Weights of a small image classifier: 32-pixel images, trained on close-ups of made-up surfaces with and without defects.
Rows from block 10 of a small image classifier, named by matrix and row number. Rows with one number belong to one channel. Each number is 200 + 20 x the weight over its row's rms, rounded and kept within 0 to 999. All counts start at 0. After the name is the row's rms in percent of the matrix's.
After each channel's rows are labels from the 100 images, of 14976, where the channel reaches its highest value: "strongest on" is what is common among them. Only what is clearly more common there than usual is listed. The data: close-ups of made-up surfaces with and without defects. In brackets: how many of the 100.
# convs0: first 3x3 conv (model.blocks.10.convs.0.weight, 64x64x3x3, each kernel summed), inputs 0-63
# convs1: second 3x3 conv (model.blocks.10.convs.1.weight, 64x64x3x3, transposed, each kernel summed), outputs 0-63

convs0.62,117,177,214,194,190,204,222,219,212,204,215,248,219,220,209,199,206,188,169,211,234,214,218,215,199,207,196,201,254,192,215,220,232,218,209,200,191,198,245,196,212,211,213,227,184,209,203,220,218,240,194,235,240,211,215,171,186,196,181,174,194,212,211,223,198
convs1.62,076,197,203,164,202,230,186,201,185,167,199,220,191,184,158,197,189,210,186,168,143,208,162,193,195,153,189,202,147,177,204,180,223,194,192,201,180,186,168,191,199,199,208,207,175,215,200,193,186,186,186,196,195,193,178,182,222,205,200,178,193,179,179,191,186
strongest on: woven cloth (77)

convs0.8,091,193,217,210,198,198,218,198,253,208,186,170,208,226,202,176,218,206,171,212,215,194,195,201,201,198,174,196,202,157,214,227,173,200,224,200,160,151,198,207,215,222,213,164,203,210,246,188,192,205,218,198,208,215,189,199,202,211,212,231,180,220,209,201,241
convs1.8,090,198,166,162,174,176,173,182,165,193,193,174,210,177,191,172,198,230,203,197,203,192,177,227,191,230,189,215,188,190,176,219,176,175,179,180,205,212,167,190,184,167,171,221,173,197,216,219,189,184,202,221,216,188,192,193,190,193,218,150,188,190,215,214,214
strongest on: tiles (100)

convs0.22,078,181,196,205,179,205,203,215,195,221,154,232,198,206,200,193,188,197,196,216,266,206,234,233,210,203,214,184,226,202,200,183,235,206,194,218,191,182,191,192,192,216,219,232,193,212,209,238,204,216,206,239,219,188,210,154,193,196,186,196,202,231,194,203,229
convs1.22,093,158,209,173,206,234,201,191,204,188,190,189,190,194,196,195,163,193,186,165,157,168,137,190,204,154,182,188,196,178,199,193,227,192,201,193,192,183,208,197,207,173,183,205,197,186,202,200,185,185,191,201,167,197,190,158,185,172,194,198,193,176,187,200,179
strongest on: woven cloth (100)

convs0.45,084,195,200,211,201,209,200,226,218,244,226,231,225,205,211,172,224,188,187,234,211,210,207,214,195,254,218,190,230,188,196,241,215,227,209,210,192,201,231,184,228,205,214,220,183,204,211,203,182,227,189,230,236,205,221,190,205,192,187,176,194,231,213,214,218
convs1.45,059,186,230,187,215,208,206,200,203,188,214,195,200,206,168,203,188,202,169,177,173,218,168,186,193,162,189,174,158,149,214,193,210,198,174,193,162,181,216,206,203,200,226,219,177,221,202,193,204,226,192,205,200,184,175,142,212,202,188,191,181,214,178,184,194
strongest on: woven cloth (100)

convs0.7,103,200,218,212,217,205,189,210,192,223,166,164,214,223,183,156,225,197,197,209,203,202,190,203,198,153,183,204,201,162,214,229,171,226,236,222,190,193,212,182,220,205,210,181,219,213,256,199,181,205,193,193,209,206,216,184,211,201,217,199,187,232,234,209,185
convs1.7,111,204,169,176,176,188,169,174,174,200,184,184,210,182,197,203,173,227,201,199,200,193,173,225,197,227,190,226,205,183,197,226,170,183,180,164,221,221,179,186,196,187,183,224,191,221,218,222,199,191,212,233,212,180,193,197,197,183,225,151,181,191,229,228,220
strongest on: tiles (100)

convs0.28,084,219,202,227,192,202,259,203,217,193,175,199,184,228,206,242,192,209,194,206,188,201,206,204,219,214,176,216,172,211,210,168,202,204,185,194,179,175,205,221,214,225,219,221,206,203,186,191,242,182,197,186,214,154,205,213,186,202,238,238,193,195,206,237,188
convs1.28,100,198,189,208,164,183,192,170,174,174,166,181,198,188,188,218,182,225,183,184,163,232,203,204,188,225,170,207,184,173,180,206,180,186,171,177,196,214,188,207,151,179,175,211,217,175,200,212,249,189,190,219,229,184,192,197,182,202,201,188,188,180,192,195,209
strongest on: tiles (99)

convs0.52,077,186,200,211,194,200,210,212,193,234,179,231,203,216,193,198,198,205,196,232,270,199,232,224,202,196,206,191,225,193,205,185,241,203,191,212,182,183,194,199,197,217,222,234,198,221,209,234,197,213,207,247,213,190,215,169,190,199,182,201,196,243,205,202,232
convs1.52,077,157,190,178,218,224,186,192,195,192,168,181,192,181,214,180,171,186,185,163,150,162,157,198,190,161,187,199,195,176,200,197,215,183,211,202,185,189,201,192,221,173,177,200,195,193,199,212,187,194,194,204,177,197,193,149,185,166,206,182,199,191,192,203,184
strongest on: woven cloth (100)

convs0.13,087,187,190,189,194,184,197,201,192,225,215,212,195,186,198,211,288,205,197,224,211,200,195,184,211,202,173,180,175,264,199,222,195,191,190,206,217,190,204,178,218,176,177,187,187,191,202,211,219,181,192,166,201,192,178,212,200,207,167,186,184,198,193,178,220
convs1.13,079,187,218,206,216,220,204,194,200,246,219,207,192,225,220,208,211,206,197,205,228,198,217,196,203,256,185,176,222,183,204,178,225,182,190,191,188,186,196,215,183,214,233,210,175,179,207,216,191,229,192,216,216,235,196,185,195,208,157,196,188,257,176,190,182
strongest on: carpet (41); scratch (39); woven cloth (33)

convs0.3,128,199,216,224,237,209,198,206,205,222,184,164,220,214,188,163,218,190,201,205,206,200,191,196,197,171,189,192,200,163,213,243,178,224,235,214,178,185,222,181,222,199,215,176,222,212,256,197,178,203,198,197,207,208,216,170,218,195,207,197,190,237,231,207,180
convs1.3,089,203,167,193,179,184,168,176,178,205,192,177,210,175,197,196,170,226,202,204,201,199,166,230,192,215,195,228,203,176,191,220,172,185,184,167,216,217,171,191,188,187,186,225,190,220,213,225,195,184,218,233,209,179,191,194,205,180,230,158,183,192,232,231,223
strongest on: tiles (100)

convs0.46,108,197,177,186,215,177,206,212,207,161,198,216,213,215,209,164,166,206,192,195,178,184,177,172,199,182,179,180,206,167,182,215,182,179,211,209,223,225,205,179,206,225,168,165,208,193,226,166,157,158,197,163,198,214,202,185,208,213,203,188,218,180,208,198,214
convs1.46,106,193,183,212,211,202,192,191,191,157,194,201,204,179,183,214,198,181,169,181,188,225,178,205,188,198,200,184,174,194,198,214,184,218,235,211,183,185,230,198,198,192,185,195,263,237,188,195,226,164,216,177,200,179,198,164,202,182,227,223,195,159,228,202,204
strongest on: tiles (78); specks (58)

convs0.48,179,212,171,170,205,202,166,195,190,186,165,190,185,180,180,167,226,192,200,237,212,197,207,184,195,182,182,199,194,210,193,205,164,196,200,202,194,185,211,180,213,202,183,201,197,192,215,211,171,160,186,180,196,191,193,128,187,170,188,164,177,176,194,191,185
convs1.48,239,182,216,193,205,208,218,195,221,235,204,206,204,213,264,216,208,201,200,203,216,187,214,208,212,219,191,187,264,196,206,209,222,200,240,197,194,191,224,205,195,218,220,218,227,238,187,222,221,238,212,229,220,210,197,201,189,191,207,203,179,237,220,197,192
strongest on: woven cloth (97); crack (29)

convs0.43,115,194,222,209,216,208,237,216,243,185,183,200,216,216,221,180,223,203,188,181,195,198,198,213,201,222,170,196,200,163,199,242,206,198,238,176,170,163,187,217,214,229,221,202,183,203,223,172,189,179,214,172,237,213,221,201,210,213,219,224,188,183,196,220,210
convs1.43,127,200,159,183,175,188,175,183,176,199,187,158,207,184,186,151,192,228,197,201,215,197,184,232,187,234,196,208,187,191,183,209,163,164,174,181,217,215,160,197,179,179,166,218,184,196,215,217,184,187,207,224,220,193,194,199,198,202,211,177,185,186,203,211,218
strongest on: tiles (90)

convs0.15,129,174,228,195,184,209,198,188,200,219,169,194,175,216,212,165,228,186,194,224,228,193,222,206,211,144,212,198,214,232,200,223,210,192,222,195,244,196,205,188,223,199,223,209,212,202,233,202,196,219,183,182,208,180,180,224,154,191,206,210,201,221,231,192,174
convs1.15,141,216,177,162,194,216,193,187,179,202,186,193,201,193,198,174,207,212,182,217,198,181,197,241,226,242,173,253,215,199,165,211,196,173,191,171,202,208,186,199,209,188,180,239,204,222,201,238,192,214,220,217,229,186,197,208,188,179,222,182,197,203,222,228,218
strongest on: tiles (100)

convs0.1,084,199,193,218,178,191,198,209,200,261,177,173,194,209,192,175,207,184,208,217,269,196,225,203,197,181,205,192,205,193,217,199,182,199,193,211,227,191,185,186,193,205,213,202,204,215,218,228,188,218,196,228,183,182,209,154,193,183,187,224,192,251,210,195,226
convs1.1,103,163,171,186,187,203,192,185,197,184,149,162,196,192,222,183,205,205,176,187,177,172,176,189,178,190,179,179,219,203,187,203,185,179,226,194,192,201,190,182,204,176,182,194,184,186,209,214,195,153,194,205,189,175,188,156,173,165,200,189,186,157,189,194,201
strongest on: woven cloth (100)

convs0.59,093,238,206,168,198,195,248,222,196,146,219,209,222,226,214,208,164,196,208,194,177,186,174,223,205,232,205,219,210,200,189,189,227,198,192,182,187,199,214,221,187,240,204,238,195,189,174,175,206,180,195,198,214,214,212,202,203,196,221,217,209,173,184,225,179
convs1.59,087,188,192,264,191,177,187,193,199,220,194,146,196,190,197,186,176,189,191,199,206,200,216,182,197,217,203,186,208,183,209,201,187,219,200,180,180,200,198,189,134,182,178,185,155,181,210,200,214,223,181,227,188,200,190,173,208,179,190,184,190,215,181,175,188
strongest on: stone (43); wood (42)

convs0.56,067,230,222,204,211,230,243,213,240,174,210,186,224,249,228,195,203,202,194,190,198,201,192,211,206,233,185,211,212,196,225,247,204,204,209,219,196,208,199,224,204,204,226,214,228,215,224,171,214,186,212,190,219,211,236,211,209,210,203,210,209,195,230,219,237
convs1.56,087,192,191,165,172,197,192,182,186,232,182,170,204,190,227,177,173,222,203,197,229,186,205,219,186,192,186,192,217,211,194,238,196,180,203,187,211,204,185,177,214,174,167,207,186,173,202,215,183,209,215,220,218,190,194,182,189,193,214,136,199,247,216,199,231
strongest on: tiles (100)

convs0.4,085,199,195,207,179,219,216,205,187,204,179,228,212,205,203,194,202,195,189,221,279,204,222,233,201,187,207,190,218,199,219,186,239,204,198,226,184,183,207,199,201,225,220,243,190,205,214,237,204,208,211,237,225,198,218,163,191,192,190,193,198,226,194,221,224
convs1.4,086,172,196,165,205,221,190,194,193,177,187,193,195,189,199,183,172,192,189,156,128,180,153,185,198,156,190,193,186,189,202,185,217,198,197,201,191,182,207,193,218,173,181,192,192,194,198,206,184,172,191,200,169,203,196,160,197,172,206,198,189,177,187,204,180
strongest on: woven cloth (100)

convs0.26,147,194,214,221,227,208,189,202,224,215,186,175,226,202,189,161,224,200,193,210,201,207,197,196,199,149,184,189,204,156,218,225,183,228,242,206,190,188,221,177,216,199,210,167,220,213,259,199,176,200,199,196,207,200,202,187,228,212,212,192,187,228,230,206,208
convs1.26,123,207,172,179,170,181,171,177,172,197,198,179,209,181,195,183,177,226,200,211,203,204,177,218,196,204,201,221,202,169,192,230,174,180,183,174,211,215,176,190,187,181,173,227,194,227,215,231,194,196,211,232,209,185,193,202,205,187,221,139,184,186,228,224,215
strongest on: tiles (100)

convs0.37,121,193,200,239,250,209,203,221,233,204,181,180,221,210,177,164,242,210,197,189,202,198,200,200,199,189,185,201,204,168,232,236,188,211,232,218,194,196,215,189,206,204,217,176,230,217,237,198,181,174,205,181,225,196,223,197,207,220,212,203,192,218,228,232,206
convs1.37,109,206,176,165,176,193,181,181,174,203,190,161,211,187,192,178,190,238,205,197,210,204,174,232,188,217,198,225,197,171,183,228,164,180,185,180,215,218,176,201,194,197,183,216,185,225,218,219,200,193,213,235,215,184,192,211,204,206,224,146,187,199,218,225,225
strongest on: tiles (100)

convs0.54,093,197,217,249,237,205,221,210,221,215,179,163,203,198,200,171,231,200,196,203,204,202,200,196,176,141,183,209,205,186,221,229,199,216,225,235,221,206,222,195,226,196,207,180,211,213,244,186,183,185,183,193,210,177,205,218,194,203,208,199,192,229,213,231,192
convs1.54,113,202,179,187,189,200,162,186,182,202,190,170,209,174,189,160,223,215,212,196,198,208,181,211,176,214,178,239,201,172,209,225,187,177,161,180,221,238,192,198,197,197,193,217,197,223,211,235,184,183,216,225,221,203,197,206,198,191,232,148,196,205,215,227,213
strongest on: tiles (99)

convs0.38,114,189,179,197,196,192,191,205,192,226,167,172,197,202,192,155,224,189,216,241,279,193,213,202,198,179,214,186,212,200,197,190,186,195,184,207,208,194,198,182,194,224,195,204,185,200,201,230,174,181,195,204,165,183,203,163,182,176,174,196,202,231,191,179,212
convs1.38,117,175,184,174,206,215,203,198,207,133,183,186,196,210,233,196,183,199,170,167,147,168,181,183,196,185,191,189,237,188,203,195,197,187,239,213,203,202,204,191,191,193,190,193,204,197,199,206,197,176,204,204,187,196,192,192,186,182,192,209,190,132,196,189,195
strongest on: woven cloth (100)